Weights of a small image classifier.
Training: adamw at rate 0.0018, held-out accuracy 99%.
Data: trained on drawn human figures in many poses, 10.5 epochs.
Rows from block 4, named by matrix and row number. Rows with one number belong to one neuron. Each number is 500 + 25 x the weight over its row's rms, rounded and kept within 0 to 999. All counts start at 0. Numbers have three digits each. After the name is the row's rms in percent of the matrix's.
# fc1: MLP up (model.blocks.4.mlp.fc1.weight, 384x192), inputs 0-95
# fc2: MLP down (model.blocks.4.mlp.fc2.weight, 192x384, transposed), outputs 0-95
fc1.128 197:499518500490501500500498502498496589500516500532504521503514499493479553499496549513489506514538500501470500469497493541481499494497499497451517519443502473494491499489499519510551482540512435490500528526433498489499503444501510499458507496490445497588526490498557500484497510495485529474
fc2.128 210:477497500501498464506500501499551496508512501489463485509474500508598465488509495471499496499494501503505498502501500492499500526502506504504439486475495527498536499502499495464496499491447516492498419504500497498516489525501500541492490501520542507492499518534474499550498507519505497502
fc1.139 102:487486499518502502498519495497487508505517493506501476500499513499440506497506577583490501490503504602508500493500558548494510580510502511503500508504494511499480465507503468501550525484555510476489499565495491505501513572501540540505498465507500519505506500492475526502490490504504495497
fc2.139 114:511514497512503505499500500535500432498509510500500500507498500556498531510550514462457524501494495495505510513530499500598512515509512510501504496530522506495498502555510505524463496490504464485501500507515491500499499501489498496571489505521505524501496485496544497577510505399504469506
fc1.140 030:500500500500500500503500500500500500500500500500500500500500500500500500500500500500500500500500500500500500500500561500500500500500500500500500500500500500500500500500500500500500500500500500500500500500500500500500500500500500500500500500500500500500500500500500500500500500500500500500
fc2.140 009:500500500500500500500500500500307500500500500500500500500500500500500500500500500500500500500500500500500500500500500500500500500500500500500500500500500500500500500500500500500500500500500500500500500500500500500500500500500500500500500500500500500500500500500500500500500500245500500500
fc1.144 245:520493513472517512550499549504422500490446513498497501536546499502495508496508488500516469499499500505489500501496514497497451502480486459500503500484499518544445500495489500436513495581514461505501551500494500559500502494504535491494501501492492503499493502500507495501481477502469502499
fc2.144 203:493498494509502492450500493510508505504515470495506503435499500498509471568499505491478500505508568480499513521495500559469546499504529539458551503505502507496542491505504494560490503496500493499497473476527481499499500503505511509464490499456458492507500508503500520501494496500498539523
fc1.146 204:501471513502503497499499502506495511505501497520503495501501508499502502498510499595504496500505501505503500499500504548500507515513498569462503507500500510510506504499497437501502504563537469499503502499500499576500437502486485493500510500489498502499496565499503499501501471505500499495
fc2.146 174:501507500491497532501500484494499461493509501498497499492504511501496558460508492503489499484513492504493501497494493525507444505493551503520500501495504502485497496498504511541527496525509492499499480499502480500499511566498492495505500525444501503520346419497497500497491480493483472512
fc1.147 186:499490494508548499501500487503491499430513496454498501507492504493500490500502494501483500499501441506519500499498500461496488499500434491534474413538514392499492500497429500481501500475498511545472517518517491501514497500484508488499471500504498510501493520483501493501502494506501469479
fc2.147 268:472521483547500528494500502518519511481505426500486502427499527466550451533433486501500514501500503508500499505525500501500514502517500501501502502518496501502518443526561495491503498531498528507500466503506500502508487501531488504480500501507505500497503505561500517500500504515500515492
fc1.154 155:494431499496500476500580500504499472471561453460511545512506564497500515500506493489417498476533493509497500518507478525488500499457527512527493512559530504494500503503501500514500481499495503528500500523450480503472503497518512488494491504515538500499491508571491466459494494508501498500
fc2.154 188:525502499490500499546409503495492498499447571499487500498493489456500526501590482496499498496498502516474491498500516498500504501502493499509504500462489499499495500500499474479507500496500500479505480527498500501505498498492500510499510502488488500507496500498496542501501502498447497500
fc1.155 046:500500500500500500500500500500500500500500500500500500500500500500500500500438500500500500500500500559500500500500500500500500500500500500500500500500500500500458500500500500500500500500500500500500500500500500500500500500500500500500500500500500500500500500500500500500319500500500500500
fc2.155 009:500500500500500500500500500500500500500500500500500500500500500500500500500500499500500500500500500500500500501500500500497500500500500500500500500500500500500500500500500500500500499500500500500500500500500500500500500500500500500499500500500500500500500695500500500500500500500500500500
fc1.162 098:502500500492499485496585519499490506507501499497502526500514513499486512497503501499471492425518506616496500500500487499496501497488503503474500500496498500461476500498417505503507497510503499496501502500477501500467500505553499482491506525485501496498493500495503455508474498499503502500
fc2.162 083:501539499535491500498439492503505581455481501499501473503495498489511500453497447493499473515471485446486498497502502500494501497484501485501495499486496453494501524501517526483499511496487496479499501501459488501508496499501524496487509469497514493449480487604512520497531498495475477431
fc1.163 179:491480527502550505499500498492501490510500502490502494501439445502500480500500500496502502480504500500505500481500495541500499509516480499501502505511496494506501500499436507502489499465500541437509500499501533500507467555504492596499492499516500482500492502491481495556460500496491532538
fc2.163 166:477511497470500497544481497357500502513526500494496503513508500500507488577501493499450508515507509497499504472493493467499503498498503506540499497487502547490500471517550508498506499530496465555484502503523465506475497490482499495472486501506501502501495503498497495498499487457499485494
fc1.166 034:500500500500500500500500500500539500500500500500500500500500311500500500500500500500500500500500500500500500500500500500500500568502500500500500500500500500500500500500469471500500500500500500500500500500500500500500500500500500675500500500500500500500500500500500500500500500500500500500
fc2.166 037:500500500631500500500500500526500500500544500500500500500500500500500500500500500500500500500500500500500500500500500500500500500495500500500500500732500500500500500500500500500500508500500500500500500500500500500500500500500500500500500500500500522500500500500500500500500500500592500500
fc1.173 180:517439486499502483492517503528496481590532484617494495508550515499512497503394501522534497528499501503506500508535505518489561503523533506500502539480496500509498510479494527501531500498520498508514503502496485512499505508501501478494516493468489498532499532497499489500498490505483500502
fc2.173 168:497501495433496502529521511482499495501487509479504512492497499510497546500620488501498486498497503542486510487503501505499435497504505503499489506500501510500498503503524430492497498526498495498499473534522492498499495500543503530486514499497503515509462467546500504504492494498481496489
fc1.174 164:518472509495525501473601501499563501504506499499500502499567502498494507500501548511503506497509490623471500499503491497501493490506496519499501522488536489435398507464469499494503500500504495488498505503476510509499528505501501500499504514493491508556580502514527501506461565501501484500
fc2.174 167:500631498548500496502471490504501498489501526473520494502496503508507508504497468505495488506497500392498502483501499500498500502488508507500494510539496500496515505515507500500492517501488512496508502485490500500500496486496598424517500498500518500473496507499494572499521501444500498494
fc1.175 210:504445500495518505502533484480517501496504498452502500496488507429508500516517477504478500471497498505502500480501496498500501529502485524506503501562452497497503476502508484501521500500534506506569507499524489481493502532504485555498500519506503500506500533549500497515463487534485501452
fc2.175 219:500525498497516500501495500499554495509507504501500505565501502507500497502501492500516502418497499494502507463546511505510503637504512505500502500492501501502519501507505509509583504498501502499504511562506515524500500556491553504500480503499520515501507501503497524533506537512496499427
fc1.177 199:498498507496499473497656503454499498493494502498466498495492501491519493503500498499520501482510583498500500488508520509500498511522576502503496499495473499499501497498501501494499500468514498520500499500498502495500503500500507511500498500527488500494573499500456499500482533499500502500
fc2.177 183:494518511575531523509427544500503544508622505498503510497508501512516499503498499525501601504530497501487541501489502502500501497498498486482534498495548533523503500502502500494515500503502565502509486488499498502500496509501512552475499513493498497479493513579501521538489476509484572519
fc1.180 198:491428499463498474553533502506479499472545512498463515500501513500493581492504463499440532500567495500494500531498501499496516484500498500564499499474500498400500416470503506499497498491543454503500505522501500483500501499498503496501484498536497500504490496497499500487501460497471498499
fc2.180 195:501495501495463500460484489498502497500476499497504473474500499505504399529503498508516504504492533499503502500497497500500497490504525497499501504560500583502508562500482500504484500501507501495504500497533492496499498520502499496500499500482500496492500498499542510504500500517490494482
fc1.182 217:498492508498495469576500540512501497485506503506386520500500486531496525501442459499479499455500509493505500540492523501483506500501486515553500490498500539476467458492471501516497486490508489513499515495508498499412511495499502491491460530499507492494492496496501492485458444497474507529
fc2.182 142:500499494549492500468496492502500554574497486500518475467507503497493500559499499499500505578499482497514504506511497465467498460500500490452527500500517471508497501500499497538481472537499659499505499498504500503502477497557507498501518498489500497494501496501585502495500496490507500497
fc1.183 104:504330488443520507506492462504465479504498434509525569522529508462499507560500495510421496500525499500500500502496496501514500490530533529502475469500498517501501501496481499499516528502524486504497496498519482495512567500490498542502516495495503515505488498509556497487499506521494453492
fc2.183 113:495501497497494508566520513493560512502507493512512500507594501497512503499496501500497534509501504507516504499501489527506495501515508506516508501546528509510506500524516457504503555494538493502495447522506503502501461501500448491529550527485502509569504503510493505494468491478524507501
fc1.185 210:515495503487498499501521536463500493500598499501495510497580502417528502518498554501462563484500492589481500498512501499500499492494495503508491500502554434390502496500480500493502500490499500502502499520505501496500500500524500499501499530501511500502574505523513488499498506527494459496
fc2.185 143:497513500501497494506497482526528532499489499495504502503494524510523495507538496502499463500509505425571500493500502537497501537471504515547464500568478498524502501418500497486503496516493492502508477504502500509504509487464579496558494497500536548510487518500462536500502499487496577496
fc1.189 221:536500496500474546477452495485503500507499502588500499512445530456501510514517511516516499536558510550514500498500520521497494507522502500511505517500473505525486526491495470504499498498506494516457502501500475494525476499496501493492563477524480498512514499508503497511477512500500499491
fc2.189 246:502438495470529501501501561512507500500511501486501518462553496620498526563501499495513528498489500469500500525525505498491523507502500501501493504512456501499500461502500519514526501502553503491536542538535503502503545533499510508502500508537531513523521499501500512502501500501500500504
fc1.193 160:504446534497489500500498435500496469413403491498468492501504514510466526499495484498512466453500495500501500498505521495496453503499499438500485475522480476500484501494400502497481496506500489502502377527510493501449509497494471486498501497424499499501429500500490495500494405502500490500
fc2.193 212:507499476498498498514529517517476497495518582501504500496486482500500494489503475500488513494499511515521500503490494472482511498500499565502510500498487520499506528500585500485504493502499498481502502499467496495496497502529520498479497577554502499500509497503537484500498512497530505475
fc1.201 194:499494507498497501490530491490500585496500500499464500499500545446498501506499500498501499384500544498509501501403491499502449492544504483501493486506493502498494500430448501492489539496503499496499500499502499500501500507497501481535500495499407499508499494499506500502501504486502518499
fc2.201 221:498506498523499573502501498501502498504499500503512504497501509500505502505507498594493505507481496481508502500505500501578519479543500554511501521529505492503523504501563511496498532503521556501482513502505498484500505574487498469566501543504466526468500512502512516499499500504510500513
fc1.205 160:502474493518540501494488515499507474463451502500503492522497470503501503499509450493507479539543500543501500473500505497501515500519499513489500497500448500517491491542502504372503528520555500479485492502518474491498500478501465512500504485525531503566500524489500478501463500549500488497
fc2.205 165:516532500560492492501519496534503536517464502507506511499493539503503451503498499468545503510480513495544537513508556507503498498503498500502525506499409495499499501502500500506537530539527502508492502495505536499514503507498507563515502499501503504498592499548503522522484572608512586510
fc1.206 141:507457524494495499497585495463564527499524503503434494499559522463507530502522510494444509489504559497495500500400499500500497484497500503517499504494533501401451508489500494484499501471562495500501518496497509500490525530558538507504484514515484543545530506509503499498507514499510499498
fc2.206 163:442533495574496493501498500576499499504482511467518516499457500500541493504492501540502504506500504514501518500550487502526501521489510505501520525562492510508527501511585488499499497504485536543506493499503528506501499498498497491498500500493525492433500523498462564505464508496502509503
fc1.212 210:504503498482518487484460517502493555540497500498505499451499500500497505501504555539457498533505502498495500501491501568510498485499493498446520512447557500507498501489505499509502518518506468492502531501500513472499488490497509555501500499425461500528497500517522500477470488500500525504
fc2.212 188:499501501510502507499531508496523499467501499500467490566480471486500506524495458500497498490496552508479498503494485468500497500500532496501486487447447572501499491528489498499501469496479622487484474502570500533509497548505526490516484500463522512425498507487499500538503507499501472492
fc1.217 209:503508462499502515516502498499488502459499451497533529490499474493499463488501547502502506525503483610505500502573500500536516500509488537471526534490518417526504523510518500498496507562521455497512467555474514503509511502520489512505573500498499492500494499544505520501496498497515503500
fc2.217 266:492503551501514441490498501500505505574499534498393492496508538521509534506510500499502500486497499403498491500474507500473395513498502510503499448502500498456509432502487501501501485501500540509500528472500510501473488503478492499494460500506486525501508493501500432501497501517494508498
fc1.220 147:504472494477518499485491496553448509513514495554506501503500496487487499514444543514497503478501510554512500505475498494500408500520501509504549502501505508488537504456505482515498503498551420477502504500502523493501444500499494499498500499500500507503502483489543493500505514499503527523
fc2.220 179:498514469559480504501501495501502503498513579508505505501496505501500554502503489505423494500500500494507500498483500500504544484499515503514507514503501499500502477549501544503497554493509551501495528499499494486467507500475510488532481520514487541499508502502501455495500500501509500499
fc1.221 201:447489509480561503559553477505501500499502498501500568505503471500484491495491499529492519518517500493500500546517506522518500515499560499491475513507531483500500452499502496492498499515558477433504512535498502498515529522499502501530497498554499499500502492494494502493474525524513489506
fc2.221 193:512482482496504500507469491503534498546490503495500502508493517498599498605520511482544497512486494477501521501540514511498495502520504541544501516564527503504551542501504487494501489499497500532481516508599503502504499509423503512488539509487502523497500514495516494500501511503515495499
fc1.228 185:496501527445500466566556513500497497478557501506478495498505469500498543488499459499475561497532498500496500498501498501496544499478503506564481499470500498485451370498501508492498499501504430500500520506501489494396518498499504498497500512538497495499496500492500485499502493502466500470
fc2.228 192:500497501491494502489473496504504497500498498495498497500501510503507440518499500524542507524504552499503511537515490505500499497520545504493500502564503579498532526499502479558480499495558495494502453500500491494502476512524507505500499499470498495499499498508558576515488499503505500484
fc1.231 152:501449512452502499502530501485499449498599475520492498501539589497502502515480501508498554499503530504481500498501497494496413500494519490542497500486493500487502487481493566497544499495506485552519499501508492513505524507500500497496512498505494501524517504524501498506449509487464500497
fc2.231 153:496500445499489501507495502520501502506500519506520511499476499506495485495495480484500502499500511539499525500499491540500496508513504507503500499500495544500502494512503454504510504541510498446504445499499504497495447501509549501520498503500509503499497499491467512505496509498482500499
fc1.232 231:557509500500496571500476500481502498499500520505502499503460502400501510536522549499500474502504548497502500500498473450500468498500505502585503500501501501487526558499510508505499500500505501498485500497509425498511499500501503501493520500500502502499500488498499501500503501500501499459
fc2.232 182:496495522499515480504499511570502519527510499496499492490561487498528502494496534498493533497489504484536498532499504500371532509504500502498558538503617498505508501449500516499508501503498499537499498504491626507466505501499450498486501513494499492496511500519499503504501499502577526501
fc1.234 257:507471468499500500502502500469510499506539501500499489467499504450549499500503467521439522471465524497499500477497500523500501540511496514501501500504483500498500431485514483502500500499501500497554508511508489489442492531524493539498496555511501498499499533580502480502472499516482500499
fc2.234 213:500547498504524543499500496499502503501507515504500534561500509511499500491502487520512501499563497495524504422506506515528510565521525504501513498502529498501520502499511550512518501501571504511504516504506510499499500555484534503524500554501503516500500501512497516582511528506505503410
fc1.236 247:505509500485496500542500499562501494495587451503508504524557501457499494501500486495467521499489496500447502500500494504496500514483499474502468494455487517496504503493502479499545501490481490504488499501470491507503498499473508488497500511514501504490501500501498476498428499459419494499
fc2.236 216:497503499511503523499514506496534544508497507508504501475504500511515485501524500500485537505520568499475524518498505504484505504508501536498501500438495489512504483601507499512520461510500561504499480487518510494507486500499502611492518501545497506499584567527417563500495500505472529504
fc1.238 205:502486501486495505515496501492500500532503492514516515510490500490497500508499494499498500504500511490499500475492499495481501497464513503509488536501505504501503501497502503499510497496500417498472514501511488554503481501497498499498503499498501499503500497498468481502500471493500499459
fc2.238 267:507495496502501518496496497532519496508509500500535500507506500489500510505518491492497512501493501491534503503501491501535513526499503501482501503541484508494506516514503537499538599490516501500496556565500500502460487522470468497593503500518509598559531504507499505496500494502513501501
fc1.239 203:500503494516576498488500563502511482500438538499499492504486472500508528502524490506502471535503500494506500482499502501493509499500506529492500515502480501503460539499497500480531495545550507488475491501500466525518508499500506517481572488506512500499504534487492502502499502521507499498
fc2.239 218:478510500501493530527513501536502499502421425497491543474506534476500475511467499496503501503510513513506506504498520512505498496502515496500502497507426501502500475506501444499521504503501500522499437494519497476498498502507468513500493504520502500497536504550500505509475500506504501503
fc1.242 216:516446504493501500444607503509501532494518490497500501491501517402500541502542571510498505459487557500493500500493474524496506499498532551504503525502500498464498464481500501521567498499511494502491499500502500502500504541526504501500513503500499500499607501500494500489477483500499539472
fc2.242 166:499543500567518494524482487494496491500500510498500498614488500518496503503476492492500501397504500505506531488522501492459500606491505491501500489525501544496493511500500503517532490499491533477533502521499499506499497503474542498497473500500501483498499493492448501530505483495499498416
fc1.245 166:523467499492503505502592505491511514502528491463501503492501509388512520513521500501466499470496497527500500493500493506500493550500494507504503500509490496498506430501501492502536506500524500505597503500526489497498502534507422516499501520503501521505500548554492500508465493511491528481
fc2.245 160:500528499499531499499490498510500485500504503520500502565502503518492535503502490501502502418499496500500508479566504503500502648499513502498506494491518500500508501506504504514574500488500503497503515544504500509501500551493561498506499502506523503499500502497497516537511535498497495371
fc1.248 158:502500479501498484501519505479476495467430501502512541502505497505479506500500480480496447497498501537492500542504501514493499493468540502500515559504474561497546502520506479555477474499500501499498465500498500499508500499561500495514493532506515505469498494592499500501432500532500500527
fc2.248 143:498507508522500499485471430501504496526550495501481408515502523500455501511497501507531524512489499455495502476518512468498507493510499509502497495493500491494498514516472503499518491501499516492493500431503499432497508500446496528516512498545498511500534501500495508518499508504503497485
fc1.252 208:503412501470489503498502496495497495501608425511502548501522505472512511503500425498453512500536446497500500501498485500504502494505500500517462470481500452445504501493501500500535504462500464523497503500501502476540487496496520496500492498529499500498500500514501496500501503486451500501
fc2.252 222:501500500499512538512522548515529502494452562518500495510500503495531499499530508502502507501504611555500501500499499556533441500506502558501500500500502554522508509500500456496500502518604456518490465504501500551500490501534486529499547501501500507558511525578469531501485504502498520493
fc1.253 191:518507493502527500495494495500548493524501529499505495501505501503513497500549494501500501495495502495501500386500503506498500504558511551499520509511496510516499531502487512502496502500488523515499500531502510503568504543512505519499558495502545492499501503515478500515502501495501502505
fc2.253 180:500500499495502509499504500350442492500494491496522528485496505409512497521487499494496494501515496516516502484493498503500499499494542498503499497502490499500491500502500495483505499509502492519498492498579497507497485496505512499499490500503500496502507539499495508499502506500503487500
fc1.255 164:506500525489520500544581502499501500496487510512502581503518502510495501499522500549504499509507495498517500498521525517510503512507546498494489499500500475501505482497502501508501505535600465501575504523499503509516544499494508511524573586520502502519501500533488515503507499504524500499
fc2.255 183:500516493495500453473491492505512495516498487497503479488459502499501479533478526484525511497493489493500505507516499497517471496496501500504504495501524495498512498498501501495500497490500494484456511508542510498500404505496487560487536393516480499501503499506511496508498571493504492505
fc1.258 204:492531470530491480499446500505491502559456501465511490523488500502548500519501516524382468510483485500494500502511484537502533497500394523478518522499499483501488538500498422492501502500490520501485508499500489546498500489499505499499495483476526494482486526500504502487501466514511496516
fc2.258 204:478501497498517503552548510510523501496503489516489560500501500477507524502499500505501446490528501524497507521491499503499462521497592492500497500499495510511502496500490479500505494537500507500497425501519497512514509514530539498507497509423479510518408534560499517506484473502489484498
fc1.263 068:500500500503500525501500500499495500499497433403500500500500501500500498500500501500500499501499498696500500498500500499498500500499499501499500500500499499484461502499499500500500499501500500499500389488498500502500499499500499580496501499498500500500499499500500498500409499500499464499
fc2.263 062:500500500499500487500551500526453500499611509500657491500500500500500500500500500500500525400500500474499498500500500500500500500495500500501500498499501498500500500499500513500448500500500500500500500500502500500500500465500500500499500500500500500500500500500500500500500500500499555500
fc1.268 169:506496498502502500523493503467442528496498501500488496499496500508486500500501498532501500499501511539509500475490509495506485501500483524439506499509498500497515498501501445501500505567521425501500537492502513574490460500479477505508543502503499498533502493496500489525500503509500540499
fc2.268 157:540478497504452494500485502499496497499501507447503526484497510523493519505495500499447437500493486479473505499487481497501477497511555507508502498489476498497498495521512573504499500484496486515493514499498501463496500499491500501498498536362510526498386421460503485495500505495493489519
fc1.270 133:504475489492500487561502505497430492521511445607503498503498489515471501486442502534495503471486542568504500514500531501499502501499530582470516520493501580500503499476504474497502554512538455476557503505490503509463495500465514494500508494502501512503494499495509508489498498500503500513
fc2.270 150:499571500522501501500503495588500549500558503483486499502500501501500500479496489503499501501480499480500538500501501496499507403502528500429469495510501552491508499530502509501492491501522543492487504514436456477497499499498495494496502500504494489500503499502591500499501481499491506501
fc1.273 207:516483489465501511553491500499500499498484520499507497500524502511500416499501489495507494466489491578475503501520507492502314497494479501500502500459495483500547515494496504497498500507499500478500500499499500572505501501488439508502572500499506502494498494500500500505500506501453500504
fc2.273 191:486498505520496482500492436487498498504510505492503484503494528499500504527490478478493517486493521461551508489492501531434557499490500499524478497554511500496502426482565503500448432482500491500496544486502500474459500477500501477472498497505497503502501491470500500500499501500567493497
fc1.275 173:503502491500492501525494501492488499483435516448498498501502537501500498515467501532495493500502452500500500500502504485497439495497383535500502469498501500478532525501457480490500488524497502510491515495509501560524419473499490500500497482465523503500499504499494482498500499503502501499
fc2.275 165:498480501495457497503497464501468510500504498500485501498500503478449501501489506498502512499499568466539507497500503504500489504491525498499525500496515502484500484505497535504505464515489499528491514500509486500495505539503496502489470506491510499495459433493499396498480505502510515499
fc1.276 166:501424498497499531554564496492500499467488484504504523525512495519495493474501476501498488519504486500485500499509521501496501497481551507473455500491481497497500450489504499499462501520517491493569495505426499527517515500544523500502521579501496490503460503502500501497500502502469479493
fc2.276 205:499519500502497502499477497565504507520504611465497481501492514501569499508523502483492520503474496473505504522522492500523470502529501554563461540532504488491507530501511497500497498503498501497495514512536545512500451502434501498519507481501499509500501499499503492455506547491511538480
fc1.277 192:514502503468491499493467501497462501487497520495505468507499500512499500499524494497502470524500497517492499486499561476502504490495489496498500500495495504500499512492498503492496501558499438511480527489499500554500502468493506497501543429500499501500481492466525499500513486510498498500
fc2.277 154:531493505500494497495492500497496509500498483506506520497498498500495528502495526496498395499501511442445505492454495503492443498493527493486507500443465502491504501514502543525508487500496506523506525495540509498496480519494491502485501518339495495488430479501478446498487500491431506529
fc1.280 151:500452499498500507502557502501540486448507498500500468487499504434499501495499479528466496481479469503499500496499500486500516538518453534512488484504485463498497454499503502501501495500481492575524511513499498508497507500505486498499444571445500503485445517504471484483451458504410443502
fc2.280 139:501548495503498499497524500510486516489516497496495555490536514500483473547505504507505502502500507460508500489505506506496480505503528503496539501496521502500513507496488476495500499562512509494496449504525449510502486504491493501492586477498502504503479455487498500493503501509540532435
fc1.281 232:498499536503496413499538478500504500498499502500428501499491501567493500489455462499494500463526517495511500500495546511478508503499501503509489479542500525500495445501447502498508490499462555509506512499505519505483502500489500498500474500502498500500510496499498485521478501500502499529
fc2.281 208:500502487522534510519498503516545562562510498520503552493506507486537501496537493528490500498495509565502508525550485486445498497527510503428502493472541464509498500531510483570506479522499500498503468497486515499492499495503500502502506498497500500538494504505462515500496501500498546501
fc1.287 218:499516499504501499490487515500501502499455517491499484499476496518502500500521515523499501497503501590503500502493520502499501498499480524474543500503484500505493501501498499499502500538549505485500500496504504519517382501497500550503546494492540499495508497498488499490499500545500514501
fc2.287 207:511501499500497504513513490504490474496359485496499521499504506498499522550494501479506403503497500464500501486494564501506500495463536510502503488498413502499499500528515499501505495522500499558486499494517491497481507501507495502499476504498517500485502500500500499505481500541501488500
fc1.299 185:504486497505522486498503508512502505500510500500523478501494492495501500500527510517493505522504503595557500494454505515495498502557497513500507545494496499508558502493515501494516498513510503465507506540484499505475435531505498503499484509501404501507510503491513564502470499561496495497
fc2.299 229:520509498559500501502493505552490444501515527483500500499495500504484515507492494508502520501500501499515525500510534501509567498489537532484500501557482535456447454569506506570494506501501505498506500519510499502495499501498485494514470512501532540502531492488495473500506504504524469540
fc1.302 169:500492494499499515558502513457502469449501475504482498499501511508496523497452471499492496486490498499491501481502495500499499498492504497518442467500497501485462497500498502435490497504496499500492500498506469550501495497506498498498500497440504494501437498499445500497501452495486451462
fc2.302 274:507502493517495501501514493496496501501508531525495551498497514469551476534530499501498500510500527500534505496480499501506426501521503501510501516502512514501500556546453490497497505501500501492467463505515450500496441500492499493496497506534495499505499528514515473497458498501513504446
fc1.306 018:500500500500500500500500500500500500500500500500500500500500500500500500500500500500500500500500500500500500500500500500500500500500500500500500500500500500500500500500500500500500500500500500500500500500500500500500500500500500500500500500500500500500500500500500500500500500500500500500
fc2.306 006:500500500500500500500500500500500500500500500500500500500500500500500500500500500500500500500500500500500500500500500500500500500500500500500500500500500500500500500500154500500500500500500500500500500500500500500500500500500500500500500500500500500500500500500500500500500500500500500500
fc1.309 036:500500500500500500512500500500500500500500500500500500500511500500500500500500500500500500500500500500500500500500500500500500737500500500500500500500500500500500500500500500500500500500500500500500500500500500500500500500500500500500500500500500500500500500567500500500500500500500500500
fc2.309 040:500500500500500500402500500500500500500500582500500500500500500500500500500500500500500500500500500500500500500500500500500500320500500500500500500500500500500500500500500500500473500500500500452500500500500500500500500500500500500500500500500500500500500500369500500500500500500500500500
fc1.313 205:520499501499500501533445533518400498503582479548491502501502495442501500515485501530498525498500499503501500502497481512499506495499498503500499501500527488501501501499502456501566501499499482496501500508500497508430500516502518498500503499492487501499500495496512497496441482499500495499
fc2.313 192:498501512433493498501500462473503504501482546499507494498508500517493499517534502502472529500501506491394504495498498491502508497498509528513500498376487511468501523508526523499515502500510515477499516497522509495532497500494518499500552502518498508502560476488500484497514590495430501518
fc1.314 179:477468500493509490514542487493504495483504498496502573502501478516495501499466478495484500500498493497501500546493502517498502497440585506499498531503491508500504458503497500506475483494523500499501455519499500505500512499505508492528471497547531494492492489498498525488411499529495498512
fc2.314 164:499498500526495503476425517493500500502489495497492469495498505500532488532495508502517499537500506489499499480500499501497503500553470502520503508502515486498496514502493487511517482497489529495501531500627486504510500500460490543500554500430468532498488503505499503503583500493507498467
fc1.316 226:466500513495540496500499508499499493480500499479501496526502512500517502514493482586474488514521491499494500503494498541502512501506500535461498500516497500501495461494490466434502499493574499518507505524512473551501505467502495490496501486481507498488491524507500500485464468499496496497
fc2.316 178:495572486501502499507512496507501553550549498501500566480537499496494500505502499505475438500498502548508528499499491518465481492495561510500519503503506502499489492512503455499503486546481502495499466495505416516503500498519523500493501501461502500505302463488503499500507402500516528501
fc1.317 174:515502503461509504527500502501502469482503502526497500501504500499460513497457480532491473491514506564455500497491505498498475508511500501500490499464479525510500506459473451414530494521502473505499502499495495532508502480501509493485503503469498494496472483501500499502401486497457504502
fc2.317 162:501506490598502496431496497488517508503501498478508525492502500505595498530554488483518496500491510468500505512504503505476551499497501521501519505534503503512492501542501499498500492545453540503499506506518493506496502501503595513485437507460478501502481571514502546518500486504496516499
fc1.318 164:509446476525502507499501518495508505503517506514504489491500503499547502496512523550502515502495506624508500495511512528501503514526503549508509516492493502518493508495505501494560566491509519459503504545500483515500504539566498609504508504518500509517524514499500497503500498540494476492
fc2.318 151:529549495517498533503501497521457399500514502496504497563498502518498589508493480517504536500497458501530508502498509503525482497498516522500498483556511501484497502562520507505476474503516501475507524523509498495501493506496498496542500503507503537506514495495495494529520528505503430512
fc1.320 218:483503500500524521499516502499508515496514499491507499482527501434523499498497499509494522500508496500496500490500492533500416500500495504437498498493499495509497434526541474500500499577500497472509460493441494497495501496550512539493496500500497463500495499529503536501475500508466509491
fc2.320 237:500516527536565500508498500511503506501496512502502505593500500499520559483535463500474498501500504497518507490507500500493540510503517504541491509505501499499507492500503506498520500498497564544505499506503500501507514501497545479421488501500523502499501502521483500573502499499509509503
fc1.323 208:505491497491504499501499501488384498508503485551500500511500500501469512496466498490501498500499498556502502498488498496433497586501476438502495492496516500500491501499496501499533457486499474494501508494499500502494438497501504498483493491509489499499504466449494485504476499500500498491
fc2.323 206:524470501429500493501485493500475503499513550499502499483496500503452501500500506486458515526502503497487500537497501496501509459499500500500502512486501506473495506505504536529499508462540494454497528496498501491463502496488506492494501499513500500514503434432570489521525520481472475500
fc1.324 194:496499503557517499504492499501498563501490504500496502503432493484500500504466512501499499500501504583529500487501502505480499534555477500515532502515499502500515498501519516555498480500518542500539499454511505498498424509494482502490442512505493492500508510479546474512501511550518531500
fc2.324 161:501503500510501495515479480500472500487502508500503487512472498492452499509496498501489510509497502486523455482467501512521504495473417507502503492571498501473484494514509512493520499498494501487503515501504497494494540497494498496498500492626506513507530451475501483500481511504517483499
fc1.339 214:500505512501520503499499500504531500497498502498529438510445510528501500499502551502502496510502500553535500481510502495498500499501500508500512499501491500513585503496498504501481484501500499506499510498500498533501497497523480504480512500484501497496498483485500501510503499520552499504
fc2.339 206:512514501514505499468495481456425497527486504491500499501500492402494514502463501497510500508501491493528500498499505455465522501495500488502501503540484482487477501500511522500505500483485503508510514501514508487464503499487443485500499499526518501479501497499502436501506501505542473506
fc1.340 125:499501499497508502535502518539456488502495473503501468516502494495477488500484509501521499532500493558500500501498502491497498560503486509482492501495500496519502506497511438502502491579505486430516466520492492539480379499501519493491519441485492482499436504389526504497492493501497499497
fc2.340 147:505504501502492481502499485482512491501554547490501497479480501503481500509517490473496506501526493484494501499504495500501510484502501501501482503502501499483495473493508502500499501487461501501502501497519489500500578503537518509495497501475499507513502489503501471513469500494495453509
fc1.342 201:500573511508500501494552496512504438502500507490498499579497503515480509499499500466484502447525491500502500501529605500500409497471510453510491500500508500512500541500446507502495480500458502538495498527500494475502506500500544498500489496502501507500501475500499503495504504478510492505
fc2.342 218:501479455495512501503507508498500499485506499503478510489502500484504491493501479527500525499497501501500508499495502499463580499531499505460492449502498499499500395500554500474502453504504499502500480501479500500554497554540351512498499543503497499503501501531500524527444501511500498494
fc1.344 153:493411500440543502527493496497537477496525459516526537500514500501495501495479482500445496504606501505497500475517500502496443498491538512497440498489492504500505496477497501495500497524530462492500493512450499501525542499500435494499520489505499498557496494536505499499444581499460465491
fc2.344 136:497500498514456502506500503501545508628523501503485419503506503498507501499496496494494525480502503507518578484500492501514505496514510503534441487560505526498506497502504482497497549489539500495504490511519553498498494503501502490519511497518502513505501500494501512492500499484505524488